Rows from block 6, named by matrix and row number. Rows with one number belong to one attention dimension. Each number is 500 + 50 x the weight over its row's rms, rounded and kept within 0 to 999. All counts start at 0. Numbers have three digits each. After the name is the row's rms in percent of the matrix's.
# q: window attention query (model.blocks.6.attn.q.weight, 128x128), inputs 0-63
# k: window attention key (model.blocks.6.attn.k.weight, 128x128), inputs 0-63
q.24 095:559558500507428480530505515528514501469596384478552476423503499545407505387539595503363548530484490500547541544505481475489447432548472523531533583513554644479532489515510458431482515502475512
q.25 104:525592469413531568475604494533502460510518503443444388545504494501452527534506482463534536464483492468432576470405507512515568494389477521526506449522604407609474447518550510507488529482527495
q.26 102:499467441443449494535547440488486520475598576506475564510524538521543539477456530499567477501591432533517510524520467460530465414539505471506541454457528563486615553551560431492481518577450583
q.27 095:499483517470603564485465423450487541417603496521582461517434490372534471549449469546487523482446508613530556444497491480525537523418507496548540548560498553482534412568487596502523414396475549
q.28 098:501420429498599555462452534530554512459535475586496505458529466611493449551480461541461449455428500448415636522463525455524533474517536502553470506518542456522495504513588472484492496469520388
q.29 096:551543413504555469472451516549470463539527454509477569452484537571449477471479531507487536474405537507535525523531552549538588591588563485504561603499549514555479435561437496475533553602334410
q.30 106:458454446491470472487538596506485635516445447520445544528401451499558503447539626529481461460507541476495514497421550470466520531463499454432393519528457400483533469476460574468519496383522581
q.31 103:496517444487500573506438553495492510510549480537503526522436479479434459502481459562538408483519434502598492570494470434398437468511468512486473466440530584416556503483530445494441546486451479
q.32 088:491465556521622483563557494461463567505485574418480605533474601499629430507507573370443573479462487488434458510552568473479456514563515484513481450500544457443536415591593482446494542445483482
q.33 092:555476480494465448605430483629423504460443446476438481500513461430435420552507561451408424586523388513468494471554487478501598534458564576616407575474472483569536446527449454539576473474563504
q.34 105:437552519507414533426576479515473568450508533477441565534490467475526521476549454532469433529481629438499500475545616445547539480532589597594515421542478437522478568493460544440505489470521493
q.35 097:477533474438590480615405412432558457424521384503422477530460443515456495448468474416479478495531470498463491524477431518433509501431538560394457540576541533503404482569464552518575507528565455
q.36 097:494487548493531490540564462494470531461530521523419544445409479492506495587461397538551482486483507473443527496518423442436549439498573461466555546518533563484428527552454456501477586465516436
q.37 103:545477590461518440437594498574504479581458424524411470488546537484478455533539567398532581435482407484456462528549399514435447528507535487495437488570520455548445541481468527499519580524500448
q.38 105:489513417485573519562508472614538509586554552539493468450491516440494486446433444459552483482558452530457518467509548530503465602519471442440448514504463468368492617542539548469541488474563463
q.39 102:509430438536455517479592470422520471527511460433495556456639524560499476497443516509595425491505456489429507442463501539461408489509453442416546565524419544477522475524534516443553498535487470
q.40 085:486531418507555500453490452441543409458530559530566458422566504607485445471545528554465442573592557415446483459471442484467543480507542457477514444435446595437527422547510482501437568539504443
q.41 096:559578441448566618501523490489483543491471427444518379546507494491537449484548553488493537412513485495415485603476498600500538473398472483503434543540486497566455466508515464407594464542502466
q.42 116:504492496455537438528439476488473542504563521546462488504474518479497485562539495451507560502540468435515577589425445485467548495466432520473493456540518417447520401458383512510556488451526604
q.43 095:598399592525500572550558530502622468471478443486512479535505530392563581512466475439472506417555510596489588460536497472487471459515505434540497566506493485534504556472560519467475528478485584
q.44 096:478473450468393562525526532472482397399530434534512414495524564437581470530489583529516436527516588411499514471518508531565479566492478528483455546462559494476520488564501555455485440547531570
q.45 114:536549547494483489515505583327577397505469488543515453492530508473539513501539542541522528441540520482427537512541414474535517495415531490443447482522601467613562517506471512470471609486570501
q.46 088:429600557501415562561531498520611484436545521497461556515518507551560549571424404559523457546533525516463593513455506564496541500486481509538469506468588507448415596424492476527521529392554573
q.47 108:519538492444518458432479506454454384466516445447365465484425546479538503508507429424490512478522543439495562495484550470454536455507583486476583490524422488492510541572558520459462421392559513
q.48 097:499563543523510523495527605393562548468458445449450542500372502578540442450519516551523487491495539527362495471523612479553543456410511488437507556536508545528502463539447463509462537405514535
q.49 088:505497409392595454465461495445517562523482611487474455460485505418534496520561423582474509508468503454539511487446449544529448577552502499469545564533576470487605460603553604494475528526493459
q.50 107:479445523468475608587542426495574577421536580462556428499518487442495432525536553504420527534497452536445529504523512509451527416522537528488417464548408533506500457496506493539519527442485465
q.51 094:513470474468621498478429577439406512529401480495471490493496510558571478471587419568518462503433557518543508528558473488547475513473506567471609539526522464528577585490471584486537450601530435
q.52 101:512450453513514503543550456427488472510508512478411543435421480443469454419457497501511513443505508440400529615464576437512493461466539493569512477577506507593460501579443469532588550508488391
q.53 108:498507429456557439523474433429568539489461476504546452476424474426518457514510475567460584467488564472555543474485495399532533479496458599453589547522474480534500476440537560487481538463603513
q.54 108:471548457495477529576474494497491550460498537377539456525520502448566551568497499555505497504429519556601561535559462558462513569511460510531550482524605517382581596512467489447500563474520445
q.55 106:468417514602537425469524510467563462409445440474487461408502469474544416593550554520460535481491480477539497458518481507501522504506584371478568505406501565555529440527478421511460479534527501
q.56 106:491444405518525487460507489498524457525569466539545570391473576505516476482489447396526390524511472419470604551458512601508569506414524523450479502505470416428589487466513466502505398534566535
q.57 102:517457572531496580494540451493515561537544479547414596452490562502533487522422467558620481526494504573418553640517503606449528510463550506499437572486494594445444520512499456474491421452468515
q.58 095:489582516528539528435537407440487485584504572530552531474496395594449464451493520476491482425505466577526600590456385517599510484514446464538600520498527557479405478509559442469417506473477543
q.59 109:527429476474535478506555537522543421596464567518460500379512541561548473559479560416500494453506528510434563436519563463463505532446466488438490450512498540588603454559504533491504535431514419
q.60 092:495524443525523418566554522406477562523579451493579474503513542548406460485590440517622424492486509597455537542526469582394440554604543518500558540486448521439521511490521501534547496549489508
q.61 103:467495464446524540465501561554471485408494512473403499431614500542529532501573529581473462499514532428440525482413460394491447417467577419520491470507469508477448531492484533502523452439527582
q.62 100:446409434517585562457496568482568430475504500588459504531501543582467481492484493504522556543533429537527542474506454540494418501517466487456483523492406504440499575463545548605519507568512484
q.63 099:491575432477502478516442491511469532481546486530524446531460516474499484506550519532470517512477576456460464405509500479407445488469442589496463326487522558510447414507539353373469606537446486
q.64 098:420525446580508551362498490532570552429477508529422565525348489421521523494431544511533466478509422470458560463467435378438461561522470562498500496498489533559548476521469452420498486621445481
q.65 097:520422506501527555497536535500494584452547563494454486551530519509401553573487536413429453556411495436546553564499404496490445513499434447445497550546407466578539531489482464471564499444489540
q.66 098:558477543517432509561500473592534562499577440522421434508509503519523512625497482539569518531476449536554555541509472528485538462488467538543491428469457441527483570507374450553563478609518534
q.67 094:457435501408510512470515526534487565475554536495489539506507398531469419551472457528439494532477498522524552572444543489567524486577664481500603525462469442408525468519547520469388498531538551
q.68 094:496487452631421428501515487517472538529556454570525463494397488531562444460433509453421430496478437544349476560450514524505541475544496455469503550518545487508499534427577516464485529562462504
q.69 098:350471489540425395513455565490482567556556409502493452516510454547526517472544489527544462489495571514451485492485500429480447552479516465476415466487477452426474474554546464510531517475476453
q.70 092:496601483477471509487462429630466517519548455389546493591471412553448460569573548518455478414534467492446519484499515449482399413493534543518571584523443527540531450493491487456531525464551530
q.71 096:465527543499436542444578581518532534513531497466547503495489481537455417479466513538515467439416540500353488498432569536533503488491479417494525528484499407512506478480481511432457588510526443
q.72 102:517501514538514421528487492467456467463577453413505434446407533495498523556369510501464456466545509523532599457512464512573550449511492578477459539544529540521461525557562550414520477444506529
q.73 109:491399497529374498432505582412574516424394502478414514497456479454501441502568573375468461465470487519481446463430583474561517555470530472418469535470485468554558521504529502420445604456465400
q.74 108:425545553422595480522436547464506485551471505504491413559432511548502458396468530554492475445510554501455416485531505439379446531583499503507470527529522466418539466517641546488516509467494479
q.75 103:518496529539439564512563483508495363507553494481409496500489537450475563504495465529556441527559481530542485613542364553521509400534490508513527547551477474488514483553508505562518488522444541
q.76 090:349577531515492583480493476493488579555435539417390475444500455396503529557490517500468526556507511519468533509541456489586488523480504521580571459429566511479489439586452474378583448483435458
q.77 106:511516502491413528572477512415461472481441543463467571418421535419597584543441463486502452548405501491427482508529630499573523496442569552546438462474535489432528428505468477479498483465578528
q.78 087:546435410483495494473481562502519473523550497438453447552458510474414582476522517496519532497490455521440496465498502559536621530423521502543459495584502516421705487528420473472522390507440501
q.79 110:485398467531470493440557508526554530626575486472515582494501551445452480449537521466542538547527466501448467461507472541409459444496500500521420561538408436385495541521478535453550482479447535
q.80 096:440500468484552585519404552428472523508458535450531498560441460490436423514474403587434527436502479537511588563467528453490604443561500455433461489471521477542497561518469537529474451571468464
q.81 096:485439459447441461449569513489468531529418467563573501589485543473487504518473584530500514440518541608524476470488566535474511524497507475467457584566543530555556604485539549535440496485467596
q.82 107:515477414495509513431541484497449509389478486501565479481564525558476496474539483562491423514523472438469415496520520531488527474415543501412514458449474464489612470458499405481355500538431530
q.83 092:516430487484459452448488465532526501482557457613533487507491493536531509515589515422446550480442556476496583434420478459557477538377491497517472558531479413503550530493544431541533544505548548
q.84 120:425450523474630576468578620492569498548529486559500517492439522470465467464523482474444542533501486464540524524473491589546425526513502501562492530501597579559538508557531440388548454456431507
q.85 094:406523492600522518458388462530501478525499493558447622457420460484577406455529459519433507517400448418495557492549513534462472465446478472556555560472535559493530482548551448502584418556553486
q.86 104:470479509426610489451521428459487545455481569468535536569572484533470523480509489507486553492533507373510523537425555544491452417490607494459443546491500511483486481504434570505529523522450476
q.87 098:461432502444464509453523456533494532433533482446541450451523542424472497508497502491469473475566521517535567556523448536508529494456533486418443486495437466503503400532638588539544418561553529
q.88 107:476473529419515455550518505592470534504511467476583489473377501557600538513523502460476504531545440487420589512523484460454554539460534453491493435517459458484508467489554504507501465488431520
q.89 094:451518464485547494502512571526518443503482432500518423495522530439427461509496417488500536423476517389618499587530454548483523468501551523490515590450463444440558394526473533486516481390464547
q.90 106:394461428519538411508423460482550564475509511511482518566475515471513531487519474588447467546528582487621564376459452526504504513611453462541543546442465504464524476557476455539413508523447460
q.91 111:513470500558534532484583504531458520555540527559445546506434412553503526556459493401450454504485399499460473477503528455541437508493548504574415552484550491559470519478391456402497556492502500
q.92 087:430553511522443507527425403446433458536376557501503483416406503411452502501492589513464462478606511551454429423521591425448507469525548527552456601567495482509509494515605603411424512469507575
q.93 122:559492515526451470510397492591513550504488437608496544517470564391537609468502469436465445477490570420464484562528605524486462464512474506525508526510508433449477562553570428503574508449549501
q.94 107:459574492543525434555468495543578537493530465511541619505394514479474497523429381520564543506496451527492548583433518592548558413519517475538573473550554560439377539536464521497428480418464546
q.95 095:560478616484430572471570437577573527511504533566520465575442538483476458459462558458484560437493469526548416526556445466476532462521472447509456556465390492478529480539522567555548549487554571
q.96 106:534523566496599485462493496570478396553503484556445534578412514518587480464520491508522562471502410421547500459461502541572441455420501547548475496449428342584430484485542514390460501466523467
q.97 093:367539557489525513497424530471481508431450401559516519552366448474476507438436566625583534480512522529522494453479442515487568510526429492575508420527497433505458489456496464607509481569450475
q.98 105:457388544477492571561539462460452489489483491478416517501481554434542454572401490459513445526514468465497431506456555485495423547514436349508427483535492450514466413561477419490470507499471494
q.99 109:581448628482537446546492424511480474542506459491436467442448529447474505540490585441589466493443444569458407483567458508521480470574508567509501593449496589517436450488543475525412594535553472
q.100 099:506514487531532498462531437524488536515450444516466487492447522512538551538575508540542506548481452592377460474508409522556422573451592537595489531463444559526401584505488465451502481479493525
q.101 099:531631503532522502558540532408468478501538443495503489498553473510476459495502436512504467535503527426500526485510575531584479418428481472487518459387572478417471509557570547523514435435556468
q.102 098:510531518557528504483493470518503535496598485610465516536560587524499501569516481449500511447489471508436450440535524556501503484360483486495615539493521559581542596532549418446406477559546554
q.103 098:532509591510535550558532584582523450443386427499490437532410504526358553567513499496465422435487457513537561485472394448432470512606578450406517587461456531515447524492438551519448445487526421
q.104 096:536521429547457470479524440441476577555438484531521532557512517502482459495553502535478454547558516664539534436505530468486546556414461488475481477483499453509522457414472506495546486491511562
q.105 097:512418478527465508498495502434480527453547588509393495560552567464560500508546531418471516542487511554417453503434481390485479526533475455538502509463557453457511580544492449610442486521440458
q.106 109:558431504531524480556494520462450529510479565511468512566477533516544588547546578385509505531405454414474478461496630527507522487574413483510461372501545497546499519549483506482533538455504487
q.107 103:622463465431443499520555509420584525451523454474493481531528530382419514623479512441526477504561526544462536584493552509440450463512464499551450437507409495492458490536534373515461589495441526
q.108 097:542529448398563437563508467397479572534521669483476468439515530582512562506493496518471541535511452458504558410449479465521589500494483500542543475509448449468452463524545587508480516551523391
q.109 096:395501438573477528521486475486378510516481535512508556550444511514423528454515469403413431522456475550552487379514452464564515525472637563503507519469544474495497481429466508557525541596467548
q.110 091:430494495505510434615474508529464500563500499542477551593474513566531506463507444507405501438484508552571529455481484568539511473486526463515501437474545483514470536432547457497534478554529498
q.111 087:522501495534418590453570559491485574427501519475557473465465516563456535513606474546595445519550549459470519534413538610537494586571474500445539545519510568511519485530492472471400485475466517
q.112 092:613533519431550478565482538528517497515495577455458468501473489534514526498516528511472484499446344445501430458446451389522578446505595523423472442461504470488540365583509487471432473467496462
q.113 112:521467464530463451549439417457521435462512592313504557465497530491532562528499536452431482473441552488445536542577443486463441607509602451498480545486420452530464492532506384512544482518517551
q.114 113:506540440416518499487565541493534466501476514586484489382465595498469526517458502540559526512531436537505453409463566558545607550451417582490529455475571557509440475476486507478537480600553481
q.115 089:461498488548579435512517473544544479556413490501451496467532463435486455554476454491550481517480479481537437418385573425501462447497484538527537499511563451480510501457438500496390442508537546
q.116 093:468506447401438488507540575526421535552525474489434502557461552507512532499510444486494379529478382436575503486441461427430559518537525483512493454461539457410525472505495503527451463512557496
q.117 105:549526499511472480471504473533573588518417374595484453423568504597473512546469626490509532472541582422443438470551460515495479459554480579538442531497521536474475520418515454492545413515597513
q.118 089:445487506483582555436465568508485456493454499529514498573414518499437559524435472580510528468534454450492435491453453431432591541459472543468425561429552496515462475522458464595426467533495477
q.119 092:545438516452553482578518387589414565459506458595531554455407560453457529458531507531519425571508463351504553486528489473497392473435544490446492550460556521459452526455473554546511499491582505
q.120 098:593637478522491458527526468473528534543445448505462497472446519573570480437522513444511554519584513491537570547518508531500543494462501487459562445422484438591449528517526575391445467467546467
q.121 108:468533533476512530474512533512524538536480469380503514473520516520485543502431406523423510511498521551469440417435525498659470541491560547603502523486483578492446421466425472463573420420558480
k.24 099:411496488486430468592411536432539438537400419468411444543510479459509514514569449455500433475519459475463642455544443502452485507521382489480587463485475551447574556454548522511487456501439480
k.25 111:435521510483634497542399516473539459555440469462506470507406528478455434501459418561581471491499577580476457542472509448535537523553473530519504547458566454467589521580470514475563597429382498
k.26 107:494502462559494455422469416431548468485563419481513536555441469535451471490485590441552526474473450548490554514529437521522508568517470536552387526479531518500547455422609421502574515559474538
k.27 110:505482443440509526547630365444567544519472488510378572510511518468461506488485469411561415435418491540499501519518450587475441546385419509542535519576495542498510583505544468514528555526574507
k.28 096:521458405460477622482481503387523502507478446495603511568451503508548439496578549542522437510536493449502539500469487472566450544391509512386428469482446434578443501431475498401539488398540457
k.29 092:513547462506437522470457584440490465489441484438517478503523608526514457527563472437471461448534448505455524452499496506603462587614459492533522422537471466482520467399439569522419417470502454
k.30 100:494484551443554437549446466544495599550532544578421484656490523518461409491553496484456482440548459524549482430512515515559443527513517453453501454515559453516633545529496463492412501501500401
k.31 095:504554556450478512562470487465616519542429495436424451478428505500490431514483410470494494499507425583504518585534527522507503532447479512497446499393567534526416500613497498451489534567456527
k.32 098:535433442558457499420479501493519502548436478502521465508510558486463481514536508463545509441510427466444521452500523424515509541513531503436403474524439528541480415473576412521409492483526555
k.33 100:543522548474530524575423475508438439575468441509562529554456464446511449498553559607424527529487464511555428472524480583466481432501486455484455478568464497471470550470447514458520488591563399
k.34 106:460415467580464381478485496475522539434478435439474546467437463418539531463418467501468445467391501510467487488543554420474594487515526505470437440473488551482475383501422549590473450465495475
k.35 099:502438539399505407569449577422501471453594565583503448450558556479597514496555478511540440479476518396566495500507442530497524413465510499532573528464490567470508424458516490521453555556522399
k.36 095:540546595465497459583443462557485462576550560497561495651506590526446529550552467503443528571537519496592513504472509454452514458511528472523489429548462553450454534467568504561442480450502472
k.37 114:476430483451507521486405529514406449494464480585526567549478524545499455512579506469442516485539461558431429502509491450404471441531562513578499574482424553504482588504517461425526495546400430
k.38 099:431439539422510503464577470452450416395451488494516515471588518500510497541488591554486506550496481394415441453529484528493492543496476471490514460440438542474448510465612507525525521513538572
k.39 103:519522432540541475429512507479508446523503477465496506578492437499457572440536563553514361461484486490414505466579600442420476567508441509466512553413437547451447479423525520568375417579567553
k.40 092:536550505458507571513482502480579484553528483525527432518616561547460540419408550451482494551490540523495550398466498463463497535479408503480494607488472438624396537513461489536549543502444525
k.41 102:480452504482511467536481456423429485451550432568512502424540460561439518550517514563534501527423560480509501507602485604462447490579601535523533545541543480554552555448522550583411531571552507
k.42 115:609501635491491485467477547528550516502478382537473490491505456544511498491537372479487505524500591613527558504524567495352465496492459420548494473520560505531462472581399549521435578451494450
k.43 110:547498357503472537432522507482516472406533636495496431476493501465559552514526509432564571547502543451556463442490538501518504342507492525487550501371505498435518559517493432490393432482503463
k.44 087:510569504569562495476479508405480520462545523518463517567484499493518468519431420511552556430460552520487590631562549502518517503410491538487604500494544484555558538432497474530484432561551584
k.45 108:501626458478481534502540512518374528506492586474495464576482431521483539459609470483443534609437504497519508477421454552446521462384530483518484539486529533563527569540533481512424499545395479
k.46 098:554541578362513545463492537505470620589477496427514556618508540474456535513544472552451517580465587563555519506477489540434527465494456448478502511495597491445485438508460585534550500448442532
k.47 097:537493542436493469527527419445471495455591434533550488438481454542448430429527529504534480496450545421510540490571454487441440539542603449515562468535533487570500504484529550522442434476513566
k.48 096:569524542407497499524553540389401526575475548463531505515502490518483472362513508549442522541503479517572460512413508492440451487518513555551496428569578459499483389517490486500473453526514472
k.49 101:520513534486537503552486529536509477536444501521594547512526569609529489505424549481493486514506525485507554386485560545439505491475461485440507474443394483632504512628548492445463548508388589
k.50 096:566538460603485398493466537517546438590503542487584556503438458429560478515526554546520467501492539531448509469547563488577559428618516540530481528456513456553591553558525474545448473516594464
k.51 103:523481516524583489533530474418449555546550501420510514562518552580519463422463506530481557506389520533598513398505443470481448425434533462466539491538522457607450455567516658484580477585479485
k.52 086:450466484550376506478526460496487484426488479530492483485528457403416502453529490455436493547377414527553419511508435478517528450535469565558463448560507561525443453422526538595502523571494459
k.53 105:522499395517542499451518502494479515509523481457652519518615516455554439520554510525426407529473530521482483463550517521476508501407500525490411480547424623516370555525465531469501535550517533
k.54 106:537563587494549499525497601595465562588545504494512407579418518550436520507485478525413536475519552574567560539438548484467535440469481470481540460510515443457444528523404505512476556539382486
k.55 096:538558496570506420469407542493502490553500543551496443531471460504604515460514616505527498500521520527588563584492506536513434525576499485528581539536524503498456588601541509541467528556393476
k.56 106:516462463469590488530450441476544503506525411515526476524459468592523393456459502451509489589528469363496492570544492557498539508478500443487518571571484456390508415463503592492356543453575460
k.57 103:554448452467443429583462470465557501470443531521459557531469393567476540461436473481509513479483535389457437546560454528524493549550479489542513473504482398417566460446515529456512519421558374
k.58 106:458443468461525471504512452429534529516436462413596551647519518531484453448563522481436440609477425536539457484555541491525436497506521488448471558574443513423460510523527416586446475447481432
k.59 100:458536603465591492486416462458566457456524462470537513493465545481536504478548525535548452460533535345489406600557534507561449497478514506464501509494494567477481583450575434533387448576549509
k.60 087:580418417479533561512616529540516441517475534478505504508460470631485502574481527495525471461513465509460493434563443438434464576499536484459507506423424597546496475507571554454484419479408508
k.61 104:537502419468493579522402485616602535552516505542467511478524527588542458519444474545560508590530497528441531458492519490371495516537478494549509567484453485516520603561478480514442471463512504
k.62 108:499524456422514578521580566516530431453584502518518501401555511549515483480530575482540472543501568585428529520455444521482510470430441486507560520471545511582471558546574559460534525468467567
k.63 109:510412454543482542563470486497471614523571482559456554517593513475544469589553478468530592500434504457402539570575531454448589493492531489487470474509455526546456514508508475543531475459542499
k.64 096:442548553453532438472513526546535540636580541475523374511452552533526396492481475470403522503486519492542543490547607543472491482500482481551514488557416446549468498514468487568546461530584614
k.65 091:506465504475487460571454595507520477499537383466471526417486516499403447489474486599527549481547516491538503448482480454431383430484550454447527339483535379562511513586515420461491512473507542
k.66 093:483576453483566477434479446492453503499559506488520565569491500517508468527530515517466595442457449517454460573554485438485452459535489536454475514525474468533401519465514500502587436517450477
k.67 098:473472456559423537514517540496434447527578514507523474505429470557510565509433462566512504439421513594525414477512536460378467504459499451475519512514530533460521500542510547523467517545532469
k.68 097:486542516476493575495487530519601562570595563501532443551393520522506547478470433542517597467410477489439547531429498477476535568582514513504526461428491486504519451547513425473591419442488412
k.69 096:449496509539541449525522527498461484526506588493559484483491508481596504396448421514496421431466514511572473462473494468513504494582543491483596573535594433470583605482563578480504459459494489
k.70 099:488468551527391514446399473477497481468458516521439480560433451464518471540512614483486566608426490501484436474453532465542540506521451502510434526455513414453546553490546470506429496541516486
k.71 110:466470512532422496522440543528483514639608528564420378556488560528477485520491525548460442588420488458543507508455461540439492448559514475476391543563494472474522566466537553553501494417515507
k.72 096:542470474440430454509525395560475461557473489514490418469448537425609507504489530458533435517513504425383498476532463484463528517386448545530486421585435508454470381495461495450546505528529508
k.73 115:429489456485480446507518483530592529511550455483546581494637522556487498535530461561505459456515494513488450457525440488486575436493503433615564530435558465509484396503544559540562479493503497
k.74 108:463524568425586450500451573486450465519539497534611486527510566445534481422453551537442507510506502469602406524425485417460526454498474531556503557460484557502514562440493559492513534410405496
k.75 099:460458503496518447542528515576525532507549444551498480423556425605500548457546565481563534494546465520473547514455504436439564573493486491391499460535555489554377453410530430538499436505505432
k.76 105:538513491488530383490459587588415487582605552500539578510521425585523537413425607470481477523456478509502525580441468466410508422544481484561586474523470481513413552534530474484490570483471491
k.77 102:515469421473397461538471516441608554516483505511550541447630545459503600549550540538565407533488537501491493491603429522505488548555520557540454502549480448498438445505499509484500447595521461
k.78 083:471453398530563543439527465590506545453418472472478544381464475468501567580455538556453485558417495494513543505477449528503511490488500497576492446552497521517417458499470528534490527491465551
k.79 103:627430457442498644479466463475522477446526498494507558428517522446501471442513460481482549545508465543495455497424384423585504474543566492463492479356558465408490415487511583445567466451528422
k.80 090:448496474552418514471534529423495484481546587463578467499445530430514460581568511422592519381474428507566475520517504492444488503541509553553407403520413558489542479532435451431552547458628553
k.81 103:503421469481408545591502479477474556387499441478479608455476510438499441522536465529530487489556567442504475449571512504535504376524478493458411458479457498458497580545472434471493501457490522
k.82 112:382505554515524514567516463614463560585484500545488406565421467442571444536558444597584508433518499535498561479489561428529573399468499519480470501498533380536543533502514481473542478578523521
k.83 096:477446497322511502492512462565496442515541545413500530467472448528639424485490514511490492502415477533471513586512390505457484522507456516576551490458485435439507488530436488459413567498437486
k.84 103:611578476509473511525561515554424472548468414537443571406469506532508329535495607474403506533554516573463464453468503473489600471516518544527493464493503508508478440534563398548503560482463580
k.85 092:459514591504559548463523495468479494494538603456535472533510473530531459531507557391495538531545476595518512535426572585489537518552537517521524370544512501582426561480533568589469469558499475
k.86 107:505506535521444561430453457587506463477592581495451450499525508579491524486474513461590474585449528512468402530499497465454513559592509418492480501488577441558464476449577540512465471513572501
k.87 100:402418538485510374464509450523599507590532509520467445471526515551540485427516540444549537519533448555368443549561546475463516435617508483437547531478536516489467451467521400418518540538522431
k.88 115:505482492398438496481486473456528478507478561518494498538529577448488496488506595586469512498504486452530574521504515553480395376432466552515486551482468592536471526439507457530604519544500579
k.89 103:481441538511496517481450528626453485500465536486528510474520494500612434554552549490471511514631490522530388450523478507507544511565561560505485512482455565442541523500449410556428478461495478
k.90 122:485459567440473567505521467475410461508416462501571555512544523429502445534533492528472429454433563494505535495552474511444521480435442477470497538620456439547516478452488494470515600528483527
k.91 102:576512554564441532371496554414628571456494462523555519526466548499485450464460498539492456578508541529512480478410582483535422457461520535434525420507518465534499421562613468499589509511567490
k.92 075:448562514455528450518467539459588511440452530518506490400582400425473621516507494478439533488537538512521499595486470458484506528481433421593470520471493534572441491590458413533533513553495516
k.93 105:559502485467537426512533487488456460440465433549525574551522549545397558581514471481523477432543532400442496562509446528489514511460487468537485508485564540511513502443480596458465411610421423
k.94 099:556507523438434542555443417573441502453521512478413539556474460483440525535410480453497507480409515504606510528456512536414457554540517464450458517580606465499536514461445449524512435570451419
k.95 096:436526508454495460563460355541563535505454457476523544523484422521398464525498515552540558527515527484369484582525524470489517549493492472590556634460544548563496508496489476570532487501503411
k.96 111:651462433476481493459522506549480471438419500527498512497464463530480554472483543594499484565451514397424448475517528487568559496383479472525459546520519522540503479477511419498481565559486442
k.97 092:446464422555520509535487527443479555500379575370465432542401476428510503386500457578460450520421459423503498488438506449486482465529448533430491498449473532523509479502459444469528384544394517
k.98 104:522605522579548493459491581508512588433488420568546584431565450538507479491411510527425444429473535508599442435506567459453526491455416453446526535406582473428465551546452469436470561495499446
k.99 108:563536488491500450535533503531563542557458419582511433496436429522465558473604552488472498490562557480531585580507474587477499535519461524518475531564580544508469568442537576499570614534441379
k.100 096:586577447450583526489573604465573498508460498501489474523532453441547386506466472444568497548469488447472450608484424530496484524464499438483589462462568528529413499519592564489548514582493559
k.101 097:493465555461550498494503583431521470587506511529565487455556517491557494411397552470516557505419453455398334483537534456540431414516391518421498579528504519525492505456479506500488572532546545
k.102 099:560493508528483538404547455477526463389604429503494466423560480549397454579476600515476508484510563503491554553544424583533411452494595527502482510451454483652543461509510447525487462409505521
k.103 092:451390541400593541516470473548509501580581570555509539526513594424564522449555440444511488502518545511536547554511575510471494506499413432453544496474539488498514537454461552535476461394522408
k.104 085:524516414539532527602461495499573520545506509417576512516465437465562513525452440568460494514562459540541501451596511527491530588506519539462597493478518519486449461514534507622481613555555562
k.105 110:495546605448570548647436415491494483526501387448462508510506440498462506533435478427550475565450465533524560462404497539547483542455533455437581519563549437474486508455436520563513530471508492
k.106 094:444569526521499486522479489460457467537521552532501434390540382564433537467455511577498427571488506579554498483495424537484485512411587546389447536519575484515427543514531538567476537469483519
k.107 092:454523481487472487468518457544415609561508541478397481446491481558492444468436462511479457400536465594514497455554438560429537510602451560463501481589535419472461551492583482516492503499626505
k.108 094:481354462538470553448474498464529496515485504482486549457428525455464467499346491425506540519622443492479391456512566399481585473498543458465515522451566506432545521438383521512530433457406475
k.109 095:466505541504476557491433498512443450512492477599479439507478486368424496462421495558503466468528467514500527528494555508498454421471480504609460483507588508538507436474453487492444493430501500
k.110 094:482513550527394536451524599562503539496557477494538493531506505543400535493512471582511487542531485499585530471504544503509458520457395488421549448422524500537581436471566562610523466412493457
k.111 086:420402473492521419525591487562538485446526552492543409504523520575519509481600532612467463476461440487471520528492509503464387554538458523435406460530349479600564511480498500442577561410517456
k.112 104:445490521524473471571466580582474466621424466494583610513418472483499504383451450444580540547496448538567454470546636509555518547510404539441506581501506526484476561446379548477489475476473485
k.113 106:478505522516504533438517485444511522512498512604467452486470584472522493444383519479531545417474452467497384532497522562555521454407484452555547404515552487463519475440500534469434491530510511
k.114 102:469449512521403466590491507473646596549468482473551387475562540415449533436439501464558512443568554580462549542486553471460612464562429562589587534437478406432505531586529493453529481482514455
k.115 097:537413501520513481519452491471555484493568590452595490538482557466471454530539453553421433537492501476520462510485564545556480549449487542462523536439502517513442461475450577493504495401391441
k.116 103:514557651435506477485450453586531495545504499385500468537450459481488551474452424497538384516557463481546519418435510490429470517498422481483497550530505434452475513419424490512429545403473482
k.117 093:512555445501500524518524521517545585420506463503538544518476499504484487452442537445536431426512586521355459518528375495509466512439452531545556556465494544506485530495559439499480554560566491
k.118 092:464513463573526559519506538471461526542460498530441467541447483449521543441543418489481512524548548448483580478464543458647503424482512600507580522547416536480507540525520451517575471507493477
k.119 084:560495433319495501398517441450384497462491481582502480407591507430506528464452429500577479524543568435474541473544490510441543411536461515458414495482449570502461427534493445516497565538543430
k.120 100:575459594520594487615595497519467478541557556492580415473482474609503566437433416504602511574444460481453492549492467508398463621552502507478469486453481550467449566462491562525445525482444499
k.121 103:475542507497424453448554580478516555502449521597550584430503517478526499518433525556528566479529537450526522460504507499548493536545498486501488465473439495470417476478579547487525544539449531